A small contrastive image-text model, trained from scratch.
Model: 5.78M parameters, encoder arch mlp_mixer, encoder norm rmsnorm, encoder activation relu, encoder moe top_k, encoder patch size [4, 4], encoder layers 8, text encoder norm rmsnorm.
Training: muon at rate 0.021, batches of 256.
Data: trained on seven-segment displays showing three digits, 97500 training examples, 20.7 epochs.
Rows from block 5 of the image encoder of a small contrastive image-text model, named by matrix and row number. Rows with one number within an expert belong to one neuron, the router's apart. Each number is 500 + 25 x the weight over its row's rms, rounded and kept within 0 to 999. All counts start at 0. Numbers have three digits each.
Before each expert's rows are labels from the 100 images, of 14848, where the router gives the expert most weight on average: "strongest on" is what is common among them. Only what is clearly more common there than usual is listed. The data: seven-segment displays showing three digits. In brackets: how many of the 100.
# router: router (encoder.blocks.5.mlp.router.weight, 4x256, trained with AdamW), inputs 0-51
# up: expert up (encoder.blocks.5.mlp.up, 4x256x256), inputs 0-51
# down: expert down (encoder.blocks.5.mlp.down, 4x256x256, transposed), outputs 0-51

# expert 1
strongest on: dark on pale (44)
router.1:456519481501538497482507492435458515460474532496478493489489481549523513509528514473485498533512534520509503493475528482518483458553529437527540555484517505
up.0:510475495508504485536494481548515510502484498546496517478473510491486507492549536502515534496524494459515481471503501514487490507514539516554428463470513477
down.0:482488509507529514550479510453483504510530506467492497487501553542493525501494464474471514475533478479477477521470469477551475482480503493474496508497489517
up.1:486495523501484526535515487566516521514517489534482509500498533526493474500508508535517483505486498511507541498462446495535472499552477495476508494460488475
down.1:518497473491527507525520518472504469449538487502520498481527450501487539549533503510496499485503500505524527487483466525516553484449534473515467517488484527
up.2:480482468513522572460514528507502501503486482540520456518522488497481468509496503505467484472520476512522511467502480508532517469491499476486453514464528511
down.2:517519557517486563489492481494480526507464497480519512457454515488503531511495527514487483527508492476514499540482518491480504551521537521517514506515480507
up.3:494509513494523487508510555456460522490468514514495486519530478547516469484534508551525495469484469513524491484483517553515523483552477516500517520521516462
down.3:495478516469468538493468468465501480479505490489469452496419469521475472495517497483484505507542492516507508529534478490494519459476477540521492503496486509
up.4:517463507521493525501486506486530483512472477529508493511522502522490478496526518504534508496531504529510491546524519504464540528483488442481512512513500500
down.4:481527483417487503532548499505459509509484499508518513500471510475514494475479436513506478543461477481516499480518498543482474485519548479479485485513488507
up.5:519518464537511491492537478502495511520477497502477490503465469462499497527522511445480526523544500504519513538500487500508493529519487517504505472481492505
down.5:484493485480456489543491522516498481523506522454531544506501501480470534499533460504502496544455539481479513488503548499465523477547558504540544536503483522
up.6:494518529493497494499522497508462519485486493508551539488500566526543477490489486552520500468491502492534468482512491554491523483496481454518499506511472490
down.6:513508495439515489498484520484516519480481491510516483482544472460464534498498509467502489517473516536508483501492503519497482426468449486529477500484518522
up.7:519499513506470528540502500533511525525528503485523508497477505529494488488528475451542463440463528542474468487490462491497484470510467468513543473527467489
down.7:455516465516541423477511504494475479506467465505542523566505528503484501466487489559466486492491471494538478497509500505499520464507540535495465505493483475
up.8:461520489470470462508461471517524485469493507519494509431478457515465543531493477532525460492504495467476453472482517519502476497492526512532439573480474560
down.8:443523480489474525521507520489491461466528502472514544492506473465535490505476538538500465493492460532510513528542479537436502511526514555482534433490492509
up.9:460524502490503535460493486503514501522479475459506485510542456487512477491494502508503522459518506505511545488479503472494515532450465496522505519514525487
down.9:511544513545521536540506502501464499488492505533498497522480495507468471486501450518538507462468529458505488534476474536498507468464500491494477517517512503
up.10:498495426497516537482510540475544504515481434508511524467509505482526469516499483485502493494536515547504517509525483493487510459491478510494500525453503473
down.10:511503543471467471543487506486465521444481508481518480514461473508504507534498560507528483501481487475505500510460502481473518469506445469542491480540445494
up.11:474486490506501530466508462503501486503492516508525494494492477462514505530557481511474522518528526490471561477448486453539500490487471483496466526459493446
down.11:521487518523513540518477528470480513504442517479535508507459491492513487444465477519481488502459462508477501513494486499516483531481524476540477501506509511
up.12:474518506458489543513502447482505428516516525545496495472508504477483529491515519512486514507518473488532503505519520488496515503515515532478494517497513510
down.12:516534468473519480480490495518508510490513531483471463494501508508552488542456467510533550467509500473493493488535560477514501513462500501503497510504496555
up.13:501467470492495462474579510462508470555522495514489471542456480535481494499493456464481487502489474481517450477480492493496475505491491488528514529472510484
down.13:480473496476500533539457519558495513455469490481525477482515555465533542508468505492489508483520495534486502470518488552538517492467480547469494482588519489
up.14:511522484510508472483521469530542530491510498520520518494524469538507501513506495533527479520514477517493523517523509496496522498492484493464461468524500485
down.14:527512496480466502481526549499522531547478515460501485537504476481482482472512515505494505468468503502518516487519482525502482518468501527574511487477494489
up.15:479500552533486474532489458482522485498535502501496513538474527484455515473500509456489514487511495501483484502462500490513512485493487479517500494521480473
down.15:512501507425497525505504535505477522466456502540508495508541526520532475512507502492506505481473465488530516493501534557505469564520460504513493511483477535
up.16:530487496513491435533512502480488473496551525459502494543521487498485533510487570454497462510496486492519512445503501474520500481517479518494494473491515515
down.16:492512481476548522508537560528522479481499512496503459522485507501531459478441469550514485461503504482464512493489477532458501522513437507476484491483484448
up.17:471483514466519449534535486509478486473537517486518503498530526485475479513538510481484492490521524463430495481464476492487475535490541493499518567527503473
down.17:565472544494476505480489511500520497497480482505485436491503480528501502441514573519484490507524439500521489510521485510516504524483436539539493511460483486
up.18:513469511505513475527543486461454512517541510507495479582463479509503466512516499509497469500496474505504499467500483507457520498486523499478537486516557443
down.18:494511449517516527492468541536486466517506468500445489500510519515480483511485474485547495547526492528523459465514535478469502462482471557478502486490439498
up.19:532512470503518503511493530528461521525487503535478484531454515503447533509549478485458495431432457538502536491512523538480528496467542518511493527506525505
down.19:482514515505546434477498469486516524491497500453507551444488520514526483534536458545500494511525463533485503494513474480475504408522511498518495503481480527
up.20:515542518528492478529520509492440500489483464461510451472482468491537446480524506485468520505499525477530537483496509468502495503511474528536479485515486534
down.20:483491499472450525454464493516505494505488509517507503527522501530510527484481483517518495467488537497511491474515465504479480479510505509480506471524502476
up.21:481506496520503529530488495452550519515526498534483528479535472489502544506496494478527540520470461478470469506515498493491482475523487459494486471486474488
down.21:478481503505535518521503515550472496436426469488508501504464509496518536517512440519500505476512508523530487523500515493502525524482512510508496516497494583
up.22:522496531492525493494500494479499512529518471473489475481520552498495449490502486486543516556507514468496559515474500488538500569489509452512487503529495469
down.22:513512487497462524461538556489511504498498474503548494498458494490487547519489508459470542513478530501492508514497506492499481479520469477475496507461475553
up.23:483496490499503514468473463431513552526462533542480546496499518474482536519502466472491562471505484462485473505499525529487524503546543491552493503479518541
down.23:509506494473508468472508530548471475508499509516493515499523469488522491511529512511503492549481503526517500548486444570503474541479438533466538531480482479
up.24:498502503498496556515468510516495440481477513467518517459512495462552538483482487498478545492510513483485542496527539514509477454481491502500461487490502490
down.24:506509497490495484494540474510494512482500504508523501528527525476494479499506503487512513551483500514547512523522528503472494527510519493554532492475471497
up.25:515519487539444495513486520462482488472472509538476463528490469494495533516512516543469460514507478530521529509548501478507502528497528480524488478521494440
down.25:518485490516550474455492522490485506504531538461451476497523557552433499515486480499515463486476508500507467461461538573489511490467491531511509489488502508
up.26:487498503471521522489539529469534494517514523507482471532449474507548488525513474494517535536556451506431533513513503506523492486508464491509537459478528506
down.26:488498456556494515590521500514516511490460502484491492486545484478476496499520525530503511470499513473480500488500465458453506518520531478515473450480506530
up.27:446496558473516497528476523534506513528479477506554499512505480445504521506491531477468527489486541523512472509519506539525491518499452495534460532519530459
down.27:450499475497515495455531476482500453441476464462524545538518522478483503499532528519497489502538477488516520469496500518467486500525476462476497436537488507
up.28:524499503499504467537521530499501486532533499490521510497504474507453556520475481503499522508497499473469487517530517484544514505484479487465496505522468494
down.28:481512495518453551464448528491520497475507555497505493493488487510527538460502507530533500541518504538511497481511461511488504505515508517517495514473501528
up.29:537506537515518561473464537463513512466516487527475511464495510478487507503504547509517494565522487494506459477521529485534540564504456504534480552489458470
down.29:464480481489456484548502485508495485475486459536557521536492518491503504500520511483524507440531501479452517517465495533495527518498476507506528513478501526
up.30:479520512499477515540539528503466457512499516526490466516493531562522493512513504510530506471517462478499489473530497477527495492453487488459450514507482439
down.30:471495513475473495488439509491511494519498511448492506474485468497481505520509496485507526500505459557537482507513478520475454486495430494545497475420510525
up.31:474510502494464486451505523516453492510493495464481498497470477520546500484463463483507489508523466482497546461513507494541513526486482475516494506500552465
down.31:517500495496502520529497513510531476480443501481517439516530535515439531494516542491476542508484518518513509494489520441483472495534548516505505491516481500
up.32:511499509465503497486503480504503559509508468538494488499505474547475533486499541504519520512460495471469537479499496452500532513512530479478527485506469528
down.32:491518520502461485495493497466469499491488504535505532505483507484464491495536482489507519496521506499513538508499475536493485461476466488473490473491485460
up.33:517512482490463439495520489507473459494514516517495554522462473509461471481494486461539502467530516514502533552535467469518506451546496494493496551523516488
down.33:513539521504563495452450502525509543515473493572512549496528504487555513521508525523480535547535510532545519509485468512500523515485508492480495506474506552
up.34:468447533462488510445521496507462481496495432491550539484530517515495437499473476516502538486517484483542519490538487547491512512513503496527471501501517479
down.34:556481512458517477473504482435506505530499491471489522488457437468463453513532504484480489489522511499455515504478513498506504481506484543490503461492494528
up.35:513503453479458493472516511506493465462494504509511476515503517531477475509511481487502519498518523494534495499481472470493519523486529497493524543498482499
down.35:515525507514540503480527496454533525488533538465469526487477505467505525512518523504452499480510506478514511503488523503489472482504543539496508438510543508
up.36:499519518513499494473485496473510507557516509492445563486501519509507511466521467526497509545475516487476511508520476566496495541477530514532494563489447515
down.36:473461516507524508499470484514491525489449504530555515511478461476519498547464526541513485512489482482508514489469495481524490480510487491474481476457488463

# expert 3
strongest on: dark on pale (51); third digit: 5 (25)
router.3:537484485550461493479473491592535479501514485542494510505517516482487480459468486526502484527506453499486485491496462517491515537437488531484477473506485500
up.0:513546468539507501524545509510498433503523526501483512457539473473541512497485453489461439511537478508485492545502487500552526504468476512472489520492481478
down.0:505549545487499477455512500522507491510513468567529515486459544533532505506519485468520534509482535536509490473509523530483505514515502533505489506513522487
up.1:511483516492558515481512488467473500504477477506518481483530501490515495530511489527548518471503461451541479533517477531501505562486496475476458528523514528
down.1:541525552419522532499496541474539508522459503484513511508527516487475493525457469533526476501492468473502515521502475503516497509486460511491480479518538526
up.2:546513523539516484524506501520489486457550520515443530496520506500484509515542453526502502497505514526490536525521517497528497472523464507506490497495475489
down.2:458503444445524462488512508501486541524527457515534502477482499488549512555537520475477467460512508520497479517499515493484514431521511505514473517483504488
up.3:498489526489497463485477469525527450526476494511520536477494484534507502484532464478502498511550506514539507459498544502536523471538493514426506499489484519
down.3:492495502447508512489467533480471492483526546498494479499473523526481529458539519485535488531465502532502483465461501499456496505514503477503538485528466521
up.4:516500488523525515477499496536509468466477468463472476502499543506524447500541467506510499480486430503494485518438471498498487527509484499475512471530517498
down.4:506457473515479511497517454506497532516494536518492482457506504496478502493526477487523507527486530463534490504500475490529509505515508473534485566534480481
up.5:527504476483496478521492492544496468524524513477495528531498495529482534458511483476507471503480508488462476490513509500525519550528507514505483544564498482
down.5:521498508473527505500532482512502510489466499487511477454477507499521518533530502488487485503479544503513507564493474485480461510541493486480489506511533480
up.6:479514491488497494497484493523529519481480486492472496474534498541490478471523500493480502493476520503523477499470483488488469538507533525467508526464444510
down.6:460498491511477489490515500511490507496529535507516522515509476481497483448495519447497504488494488484483522454529504505490496520514518524513508458513478542
up.7:514478491549486507482508526547501507506516500446519531510524516544556515522542522485495520502503459502471511488484505509489523498501496520517479457521488480
down.7:469531475510505486484525518523473488481472511519522479492460507524501485503536533484524484522475496504510478484528473514498491488509493465531501505523504502
up.8:471495478461503473481517458525502456509531456471481537487470502479495503523483468524506534486484464516483517517467475499522485498500555514451526475535482510
down.8:483508455517495482467487468488470544513541538504482509564498478491459493495435479525513481488475509497489495527524486491504475495497510556481478515514451499
up.9:486482484549529476524494545491490494492520513555526520515481518479505497474495508503512458504491510491470528508533525460500515497528478504519513542505506475
down.9:511485508567518461538504479501540499498532523526493501479524499512521492568493490518505464502500503505507493497518532463518519503523507525539505504552502460
up.10:486554538483504510483520504530471506492501515466531522479478484527441513506523511478517488483531476479519537479523493488499556507530480487505513498502525491
down.10:512500496504530467494532544492555471480512529540507518531481487487482494484495527517506469474517504499494477481466472527489494508528457501501501454475493524
up.11:560492516554521437522514500485457496502525475581482525493518532513509506488511503519498535535495483518482490498509471526491451508505476458523514503498464449
down.11:497488481516523501491521516511512492512540502486534521486468530486516502534519498555482496489538474496524494508506499495520513507477462531482484531515539543
up.12:516470487498491501530499501505504548474510493468471474514513545525469519569507525522499526530511535535538530467530518470512497459521510496542488503504490522
down.12:553528541500516492462518485528533521524528475546503495483517519475501531472519489473522501505509515484522564489469463481505476506536468490498499453469497461
up.13:526486494463474477534497472444553530491476505539496490469477515471505505520463524512487514494522483505511516484482561447479490511499474503510529498485509475
down.13:507518464503472483463541502524512523467467528531497555571482476513464490485515506487528499497498475475510502510494489458514449491524528501525492506482467501
up.14:519515547532516523507514507539470517489501493476453483488441497535506479466497512480527534540456512508530506513492541507486463456490518479546486504480485464
down.14:540490476478525501462493499483520471501537473476583495522513542508514517489526493500488535548514498527505503471497487503517500482467501492535522503492507487
up.15:448506523471475478464508507499506491440488495495540528493505509464507504526505476506502459517448486487497487535480522488498530552459508503496515431523447554
down.15:518456510502500508512515487477528450494566474489511510485499482481489520486507458507479535450500494467512488510519501508500481509508503476513506490500545502
up.16:495469513496476532512450483527522542504480514481501476494515484438489522494522489469540531499540475504473494471542506513506483538465482495478540509483504513
down.16:473495500498449498499480495488502514543513493492533533558464493515511510530541493511500534505494519483485438498490507477493494478524527522440500548467496498
up.17:476516492479487467507459492472477495507540509531489497516561490515458476500501545556567478518507493530465504517546501463523509469498508521475523512489554502
down.17:496502487575484432499500514479495483454579497529486527441541506475505502505492495526503505548502506503483541479497479491457529511517545482490466498531510506
up.18:478518509474517474499506442497503478522503492505544524553496531477523476488527512479497511473495482481487482502513485521517500497468481474480482474481521531
down.18:504479506473525443496531526506524554473527485476479482466489523528467470479459510480480486518484535518500528521496523519533516498508482557473530572489512506
up.19:474521516519521482477509487493511446461505509534459532470494501519521477518528518491499495522473516471477465535520509484528513514510530504474461570513476516
down.19:536456506530536495542475514467530478498532520508479517543528485506518499511499486539535494470505469493509577499501504494517485480504515522463496474512495514
up.20:559480492510518492527542501487494525524473515503461517487488486471497498526506536459470516469537585537487510470517502483529492496480517489481517495476559509
down.20:472478501481475550509489520503444523476529470483515524512501481505526506489526521526489483508453468521511503537489487535526526488520507523495537508512480487
up.21:500514473486519500490517495504492499476503543485479506437519448516512485491549507491500527527498523493464496507529522496503500489504513474494466510478516533
down.21:534518464490493494520501501453471465511520500503497513520547507532487511506474496507547495512496504525507531473490499453483525480507470519497507471493491505
up.22:510523511504479495518506515528485467504485468475458489508517470496507513457505499509508463494466491543462541483510480499495495461500496539496498498460505525
down.22:477489473509506447453498507495531527452466559487517508475497478469502481472495452501465502532517544513476511491544484522488505514511496492543465480523516509
up.23:484504472508502528530494481536486490543504471488511471500456516477503484512491456464527527474511468516506507501527518483486504510477481503482473499534507484
down.23:514473501479491514466515468474511469519509544497533522488494526490532455516481481533473535528533549488489507486471494488508531552488494545541495511521496462
up.24:520497502522468475521497500516517478479517534515460501479502487485531550503508502535518504523474486514484551487448499495525503487480500485506558494542494520
down.24:487514498563491464505521564501520522510510474469491510470515490496499432532510512483495487529514491488491507523500496501498480507553494523551508482506481529
up.25:529476502498460490463508490506493517495438508503507513474463534426509530520518517518500457539506527552523491497513483494501506507544477509538532513522463481
down.25:496531494482477506510487510525521477509523511514501495546509457486510501510500468458434494487510504492481549520488501486509513564526520503452501521494507486
up.26:495519510575522462512491498507475532480545531454552506545504537512485447475507472540454480464513508492519465510518522536497497472510479505455495470495505479
down.26:504500485493490496458503502537509480494519399539491488498493477459479541512532511469493498547481488488546463497466488474542471530483466507541508526512518510
up.27:503492551539512492476527522538476493486479506520520494509479490440543476516534513470511511505468474516476488535471509502494487494514457499505488473505456501
down.27:519536483541523471546505493462532480515507535488504466497493514529505492516477492509521511492527519472511504509512527489476476503476523502560489516451510518
up.28:537450523484500504530495457481513492517517516443522490504490558503511498477502468486521508481482537514480522480504520475531501522502514464496477466535507515
down.28:493510535502491498523517499498466470473501497460467532467493472450537496493527551478489469497545540497502475499467555512528499481496515507511529508484507465
up.29:508499537488495498516478487494572503468499506557495487460514484490514491529461484501484476465548546516489489497475507525569517493507543510480483462548479479
down.29:503499493454484498487524476520502455511460500490541515527450476562490510525467506493500473422509505462506467484458518514461520533505519521499516451513501529
up.30:511445464525539510548540471476493504492486472550512500516487511500483479490464435533488494438509509488493484486511511497508495517496499512488509482495468492
down.30:524512486478472480461487537486430525501478509500568507474524518476517524539504514517541500482512527535558493509510528477537485467477520482535527531524504508
up.31:486529531503498489537492481530468538523501524479518507465454519511497540522501496489472534490488490534483534493478484503508519509490529501463510470448498478
down.31:508480544514504499531501488493433496494497482482497506582503500490497511537462495478571458498496483533502500512523495493483461524463451468514519485520499462
up.32:486513513542513451481485494517489510484551579499478544490508556493445518476463498510488561491517484442471493484512463537513534432502525520472506515495500474
down.32:486510455505521509465447490494503521505530440490485434532517513497525524549510560502460494489499549458532472494476528460494474534532513496498481496533490480
up.33:525538509447512468548503464510486543497535521507502518559484501473532475455484508512534498513452528504520502564491513518486523502496501468481494500483500499
down.33:473463486488509514463540562505512457496492481510488512441544534472522533531494503491484491497481509502461498461499471494513512512515471517494485467499502507
up.34:513496478477522449453470481507506510480498507463516551498493477525507478493452505530447485499526481475535466499491502540511507564536513476499522430549529469
down.34:485509527520493518484474504498510449473488495477515486480471473510495500481565498525507523508450471500480523503559494473483488475458515474484522483524467514
up.35:526551496527493543488521523525523514478465467479523465479475539518553488483541470461456481496503493516469530488516482497493501519503468472524532510524532545
down.35:503508541485515488462493454522510489469486515506540498479522507507539428476514481554505459454465491463471507482506460487503521479489495505529495489528477488
up.36:483503484487491547489487502570496516511498502487476511491545539511520487484487478457510521511506513448506499521527469451473468471476478488497521496492495498
down.36:507492493512468510543501487526481491492494512480473533448480485495479523505490522532564524495517434472494499498458482541508494496506495510435497533511527458

# expert 0
strongest on: the digit 1 (78); first digit: 1 (53); third digit: 1 (32); second digit: 1 (26)
router.0:487500504452478500544510501468465525509475482491488475459481524498503513543506471514484510505514473489507479481530484468504468486520465487463467495486493462
up.0:533525509469495508481523432519504468491464504524494520501486531479469528495519478496463501481518518514480487516492517507523540501498470498479512499509492499
down.0:503518458523499496534525473507501489498495502525507506510523529505520502501473505499555482529493517542515496469496516504496468512525508499495529476484506498
up.1:520493496491512504533490491507516509460479502507476482462466500488481491457479497498464521561482497488513508495483517522488505490535503503544528512488468511
down.1:539498541544503538518529497496494494482534503493497504518492484488495488477522524491545516469510495513485508489527447499521501486506480499463526558497505473
up.2:540451486477501506499517511558463500471528517524500503510496491512472443502543467480515538485477525521483547491488515489501479510532457482441489551534494515
down.2:569509458522468516513463514486483541509529490489506519481447513477472469524476503528514478431487488480493531525500483545508509509480508509486512511468470483
up.3:497496559532538516466518534523519559540513479476425462512501526493495487510486508500512474448517502517460502487560505498525461482459492494511476496521500506
down.3:511470457487495513504464440479482476476512491489479492390525472495498508543482501528539475489487466474518523514461473522503526490511510521470532523492484504
up.4:526491537478501483560451508528493512510490503518541487455493510488469512470487515457525503507473510481528487509459477528482506567511516466463507515471466476
down.4:476520525534501540520475536506493499525434501505553501545468535507483485445511503463514502504496448479481491497471470480531555485516492502522511520500544513
up.5:522498455480490527506515486536510483495507521549496513472549473538480455509526546529504478503484528506537479507478508493519514476491481472497513488485506477
down.5:515483544520491470527527521486515486479501476486489459514491476470541500497509476491469484546515492480497463496487492511457505521500511490432469478478493532
up.6:524507539517459467500472548504494542472481514468504530479487500479474503476481510537510523468505515506545494504515483529507489500525493460494522481466522483
down.6:462491493491497485470476474503475538506522507534495524504473480516526506509468487494462487510499502503501496498485486540470488482470549515532523568503488477
up.7:505487500487476486509504511562506475488554495520485503480469517502512507521528496503492538517526483543499499505518526494497502539485462505530497435475532544
down.7:545471499511510518531498524500505450505472509495491503509483531516539534527477496534474497565525463492484505490551542499467467465505496483452488541488519487
up.8:469526500521501458511505474512538476513562523519491456498527513494513530456519494501465535480534514459525504524531517506412506480540553528480546472502483491
down.8:552520520509582494499486536503505510538469510465493506475488526498515495529517522487519507479526514489468483438492492494528462494498523464516457542491555504
up.9:495504486487492519527534537530494542526488479488489525478441511463525490492540530492548468491452457465503518546538493513494496540456477492525522531499522533
down.9:484523561505505474470514510458520481499482491492488458521547493533495543538482483550479495528535500452514527499519555487537459451488481489512525497472494547
up.10:506535475519497482486511512499453539481526539493511470482485482559536492503508490477493480527501507496460518496472524505544475437452480475510507503468520508
down.10:532527510489499506464490513524505482496438446450528465478545509506445495488505472520505488472509518489533511471487486521495465529528516465482488497484513485
up.11:500513547515476498522485456512509471484470540502529509499483476523502468453475520507497502526497509525480509496543522528532506505481514473506518506503482513
down.11:506477492461493527508496520491490480534513501489532523488496448541498531489535477457531481501507496523490473497487530481475494475539513517509519499511489540
up.12:471495487461536511487493523511536466512479480520489480508446488517473454491489475491505506533492432486478444505468465449514496529533527515499501472511495497
down.12:516515481504499533576485466513487491521490514482497495481506528480496487513512479513514459500478507494532563489494527515473498489479485524446474483485446497
up.13:517541483522523549564543484570471492469502528503505503462489458470499517477497518481494492495517452479487521538524460492493496440433523510505471497499500474
down.13:471485507499491507551521523442552520471501463475547482539527523545495466518533488513484515490528533461525495473534516485511492521524472484502491512497503512
up.14:485513499510527460482508490483500486524525523520535509512507487491488518502510468464496537556507520489536463526488509458502497504509500484503449468470482523
down.14:530496518482492482514490554514538503518504522519486502485532501521511533535464523492535503464503514507474484514479488525524524489532502526520493533527505472
up.15:476516487492481504448496477470494504510474507494494434529510463473479470510524469475547452514538503441511498493471502526504512501496511513468537467496510507
down.15:485496516500489492543500544504504543490517499480530543507502508487471503451468515495484504497477509488482539514484459485506509533488480524520526512487488492
up.16:524521494501450483503457507524498497490482531551503483507507504517525487527507513484457504510514539491493505486491506478520532486517511489508520444508515483
down.16:515487556493469483496501515464463526527474504483489500516500468523481479486490475487466507500473486491493449473510475509509530488501500509495482484497551491
up.17:498492514466499493526514514474494525488527494486500475458488514525479555475521495499521501523519500481491481484515484502492471489507552513498494510502474449
down.17:495517497501490508557518495510516500512566511511504582518501528549483496521498488500498514483458457500481513528540467480534481486535528474488500456472508545
up.18:451535536508483498486506490548490544470455474548510559509543502500488509480468496476493504491550495509495556509482487490489495494515473508484516489485475506
down.18:482493502474557532523502528491574507481546477483531471529484494485492507520481497452500506534483460508502488498481512493525495552509521471523532527534493491
up.19:515528519498538497556499518485510488510503524498503536530454525503452527519494489468489494489478534529526492467510503528514490471495445516454512536475497495
down.19:487503482545480517514526473516457499534507483519492469530488511483527496502497506497504487503501479494486448529505490515497476524524480486541502444460469466
up.20:488486468521516480499535471521536495499487497501521511445454545501480525510522479447470485482487462500495470496468514532504512538494515485503486490493497504
down.20:475482529513509494530510452515467502458483471502482509489501529524483506517490511514487536460529499499524497498507493509481474505455532504440501503506536516
up.21:501508469514489476552534519553507506514519514465485486448526484472504508517482477488553521481522474483484492429494493482500513488506526534502525538507518510
down.21:516484527489524537511471518533474539504502471498511480496490479509533466486510454476518494478510515459438503551487538476462488517496517502496531517495497488
up.22:519509560475483522479489496525505465481454532481476503492468468471466486509499462498526527516474548518477507490460473478497504504508517518463510517492514530
down.22:504450469465532491459502476474496529469522491448491486503498489456473549509481514502516480514518506496464457486507475517474450489482477514470482503488458445
up.23:513504509479514498466489498480501503492566511557474482535485544510459524501526464472523544479525465490490507536450524541486495509511539502511510470496525514
down.23:526514486504517501528526499526479484498517512530494584498553490543560486486458489501507500541472531484448521467541469511492498489499486490436505503517493537
up.24:509521470524517526533491494452492475533467502522492522462500450490494490509496467511505502505559494488535501516472554499467527470478502515508498466503543496
down.24:461517526417493501566494486513496488500496531476462473503517449516459461494509536468456504514488499499538513530472480481524459475524464475500506518465496493
up.25:542521480501503465448521466532490510521507481511544490502506509541506531457497505547517504473540509513473522552512485503482492473437473489520500471509517453
down.25:456496531473497540525513503486496544490507531504496503490526487512509553522535502528525477536519489505549500459455523463461454473517483490541499531513508567
up.26:489458511458477504518500487458526527470480497522515446463499488554525494460507479471486478507513512495509494508541495460527521526513513539491487494479471572
down.26:467504491512469511504463484529497549512522509464495512516484485504495514509544502481486513530467451498519487499440468519460533520528488510480503531524520456
up.27:487510469499528498514503493512536531512561522465486485491499477447507523487543488515471469475500495537500502526489461508489460528552507502514505469500543497
down.27:517471458526510482501526536517504490515479495516562491511546488492490504466469509495538504503493542467478507490488550482494525478471456509497508475496473505
up.28:514535513480492500474561449475512516474521486440486499460492490492517502496476515491502488483474508515483506510521475522512481505492534513466518506534488524
down.28:480499530514491522519480466512475456490522528526484497494513505514534542467488473506485512545480530505492539472499533504480540495490524501508498475463483476
up.29:511465517507469526479457460510490480477538518542514415517502476516545479486487447527507514517493492514486507530548526466473516488492499511501491520483482474
down.29:530496531485490494481517511500472457522463522496513464501461562516499492515435521476494463489492528508553505484504492511491512521528490497511503443479499440
up.30:521538490491469504443484530572501551524458537488483490487492492493510495481525463477488518488515516492484500453508479492465474479497492496517478515519510525
down.30:503468518523503495516501505475487478494551513443516478547503495513489497467503520532507499464483508501523511491465493476510503488526511488545480460494514460
up.31:499540476464467493519539533512507469505497481490496486505504508531497487538487485492474547518492532509516487493491518473519506492503530513574513493532498555
down.31:515464462518478470494538462472487508537495467477467578545519474492499522492517568519514441497532500500523494492529543497512482448485474491471506507508495501
up.32:478497520511531502507527516510491498477551507521499458520438506501478481470495524538501496523434519498529517520516551493505493467504510477501506514519507466
down.32:489494518495473515462519505485553467503478510498477530510520488510516496541504478507540503507533514490564477466538482501460513505499529505522512497453506509
up.33:559452495529485499504479510512475540502513529452521565440489491503489493441502486512476510494483514533499522469527497482500512502478498524497479506475532489
down.33:531520526488483540483507502500492486498508492506514453480527534499464469528531508512508471493449513491504474459477505489523533519478503477501517518438490493
up.34:504520473495454469509499491513492478532524493492519535500491476508495495500499531559511429501475481466541497515493519496456520508507487488481549458540495463
down.34:457496510467498506492499522501501499494531515483513412521513471504502494488457503520497483491493503539503514501458502513527502501511525501484500477531543521
up.35:513466479572478507494472519543435467517518510515515510530478503530531473503463510444488504530478514495515529475496571480509513475530465484471506535530493536
down.35:549438532511532527469500524467473516518492509488509505471529503537464527474507524471493511474498481458452530519511493543519505501501503497510519491488491488
up.36:482504526523470482515505504546490505523536469468495491552493495523448559457497477509469473463549525515508486475488529446518464515504481459533520544523482471
down.36:488491481469475522528508491526523464497489544521504524511532558520528486523476514492528518477494497531522502507487529502475485517496566532476520479559476505